From a checkpoint of a small masked image model.
Model: encoder norm layernorm, encoder moe expert_choice, encoder num experts 8, encoder width 192.
Training: soap at rate 0.002, 5700 steps, batches of 64.
Rows from block 4 of the encoder of a small masked image model, named by matrix and row number. Rows with one number belong to one neuron. Each number is 128 + 32 x the weight over its row's rms, rounded and kept within 0 to 255. All counts start at 0. Numbers have three digits each. After the name is the row's rms in percent of the matrix's.
After each neuron's rows are labels from the 100 images, of 14976, where the neuron reaches its highest value: "top examples" is what is common among them. Only what is clearly more common there than usual is listed. The data: simulated stained blood smears.
# fc1: MLP up (encoder.blocks.4.mlp.fc1.weight, 768x192), inputs 96-191
# fc2: MLP down (encoder.blocks.4.mlp.fc2.weight, 192x768, transposed), outputs 96-191

fc1.314 094:138157141174148121163069096113177097145140151142122137134104076141144150115132161131132177177053143077143138169170109134141115049044140138110151129120120119163151124087173122134154112060137149162055090133133118187139131100094153067074128144119093083121164169170147148141154158112075203105
fc2.314 084:141108130089164104164077096117088114076126105058091133135132094151148196086165120105125089112131125103140106157136134173159040163120145169117166088138171112144078154174129092124133183178103096148160186129102097157141130187135113173184109148113126115116101094100112137119165115143120106115
top examples: two lobes with orange grains

fc1.112 097:084128112141082117134149165141089160149087122114100132240141106101093110122149084143122148099064165116087158160148096151199118145032127149186105156152106105132167120174128079157168099108156171158104148037131173120055085159109131127104154158153145119107132111102135156129095131133122116178
fc2.112 101:119140121171122155147151096161197117095150176180140162152120159143135096117160114113086142157145095125139120114138158138104135100163143163093127050111127140153079158149119124102112116148118092141113116146180152127209127113087167085144151121042096165167104175107082141100154143114103125095
top examples: spiky cells

fc1.236 117:111083104116169145115121019144131129113161144130147146143102139125116110145120129117147141135147127206086141068107106118044140132114136069128132181156178073111205149155152082160150136136097106147161133150123138080101119108108183097095179124155107131111115123178147133129152123156143157142
fc2.236 111:063139119162153148095164123142129100184181110164100162107085141201126178084168092098126181142093091067115150147061159113183137101122111088149170071164097111111195130175127152180135103165150114078114145132095072129087151097146077109120133146164110150117139109184182101140141171165097123129
top examples: spiky cells

fc1.77 122:161179138139069176156149120124171106159136157138099170147151142118079099149093130176124131143124147085184116076114171143158089139108164163103135182120055121130151141144133119115123146119125142044069104161170132116166080140161144101085092120136081131051127125099103065133072133094122173190
fc2.77 123:099095131121126168143156119154056136128106089120115080153101100123111104137125151102179088134091133110130133102094073110158118091124164114166171117080167148162120092163134084129093090137114163181141203115106133125070081126057101168146074124157148142166152149118118125098133136135102119145
top examples: two lobes with orange grains

fc1.203 089:123114150102109166126143114135089098184132146155135143081143144077130160145085117203124124127133101127155134110104051167130111161121126054235116175173142119181117157063119091115185167085077150142134135160172141137099187145117154166172074124101155081130140155155102176091115087128145109099
fc2.203 090:145124141136128141117137078191125213098123117118127103171112103212120081115149190184153112112070173056161101158103096103154094034130094151120082077071110122145180124172105125108128119131163141115137108106108117144163144091127131120136163117128147107122089093171117130125143147119101149168
top examples: crowded; spiky cells; two lobes with orange grains

fc1.415 083:092180136211143136133097111143156135125227142165085138080171195120150149137129094161152123119039173139165118117101161190139145176083071128204124111147098102142111162137135125114102112060149097115140101125092105144161123126156138167155142119131180158099148088133141126130149153173162129133
fc2.415 083:103112099097133102107169127115159084083040122162138123133120110110122173112210111117100138093186108181107073150168119101120101093162099149100179168061103140144148111096168158134142105161134169134125157157140127175100156123101008178128128145095108130148168125188114040132119136113132123138
top examples: ovals

fc1.765 084:146089117094121128131182093093046153186099122129166129080021148197112100130181101102164163129073099169103140128130142128146096103096091087155154129097113134128154047139157139130092131101072125164105098107146111093172121130117181140109076150182116117172163170138121135119080073107095123149
fc2.765 083:112136118129132132135082101155154086144163141154114118152176120083111169148087130130086173121187112092177112097083146185105189185106105153128138132136107144111125146144058125153160166189148171100093182157125139165113109089087134106113099066056190116050130099147143110146087121166149084094
top examples: two lobes with orange grains; small spheres

fc1.424 110:101116133131110144159107076150101134120123158157154077159146156087180104165173107132115088157087184134141117128103109151093062099159120083072169184156160070135119112122170109118117113099211090045098113125144136114084129137155121150183140123094136151117106068141155131125200080095112112166
fc2.424 111:148128102120136119153160114089117128125128151123108090154123142102111180137160128113155136073119127168143161089096156076037093091128124108131173144144156135112077161082078093192101130130089126142110098124182084043133152144188192144093157137107087162053136095145133129151181113128136188143
top examples: crowded

fc1.519 079:188102144090157147083113131077100116144125113174072174062160188132107082149075132193106170113182130113195100177127128160096122097138141162105159149102148150091136137121130126135113183089184125145180086120122084092127144117164094121152137136130118112128157084092162181044152117142135163138
fc2.519 085:148145126192166157066163097156093129112175113161139116151109118175143147119117119111114089150069137064109184123170150175157124143161150151206125063189099104154143116163141141092119113122093121145082131127170098113174172134117116102118135081140120130151142122087105077151120063135179187101
top examples: crowded; spiky cells; two lobes with orange grains

fc1.471 085:161106095162068119116105156172134091149111161144097099148169136121122138089107109104129140161129130082142115163143175121139161118142082126147155110115134126091159163220115146135126163156097125125159130121167074094125083151187076200138120128118167189102117160117180148139096076151105152145
fc2.471 091:068134165122152119110164144109145152145160114131160169143144120138203113106102092087105105133207129131097156114132136099121117152104122150121151226113172137138151096108058069089121151143127119111174124115105112108118114072122075118124122113129126125135173128184145136129120180142060188125
top examples: ovals; no large cell

fc1.446 121:112114139168121135100139087107086112166171107154107117156119134108063169102140170145150156131151074105132157176109127128116135131171125156111143088174118100104133120122062087071153083136084166089172111080071111086151087153132111130116107134083117144169053138103127146105089127115144104075
fc2.446 111:113125086132099167127108100183114110078169126079100046126165143113176101179146119190100105085091178109144105179136136134167144161120102097137122143142099125145141127153118098132026149117164054153100102129180112133089147129147155116097130115151142103106145166142071129121165097117127127112
top examples: two lobes with orange grains; band-shaped nucleus

fc1.76 097:171075136163107107143148163091113130170141177100101206150124116121079079086136134098028046151127108125096143123101137066148082145094137138211135159158176150124101079122160129127165126133144101160110088138105104194107128074127128117154121153163118164137100140109132147143132167062130116120
fc2.76 096:211129107071188118110152121109172141084150090139103124148124102133137117159068152116123142095155122116145136117115092114172123118107126114048151128104101169102146196164085164135128134109154146116134196069148127098137126173155113156123134088103154162133129139165084128123131119169110141133
top examples: crowded; discs; target cells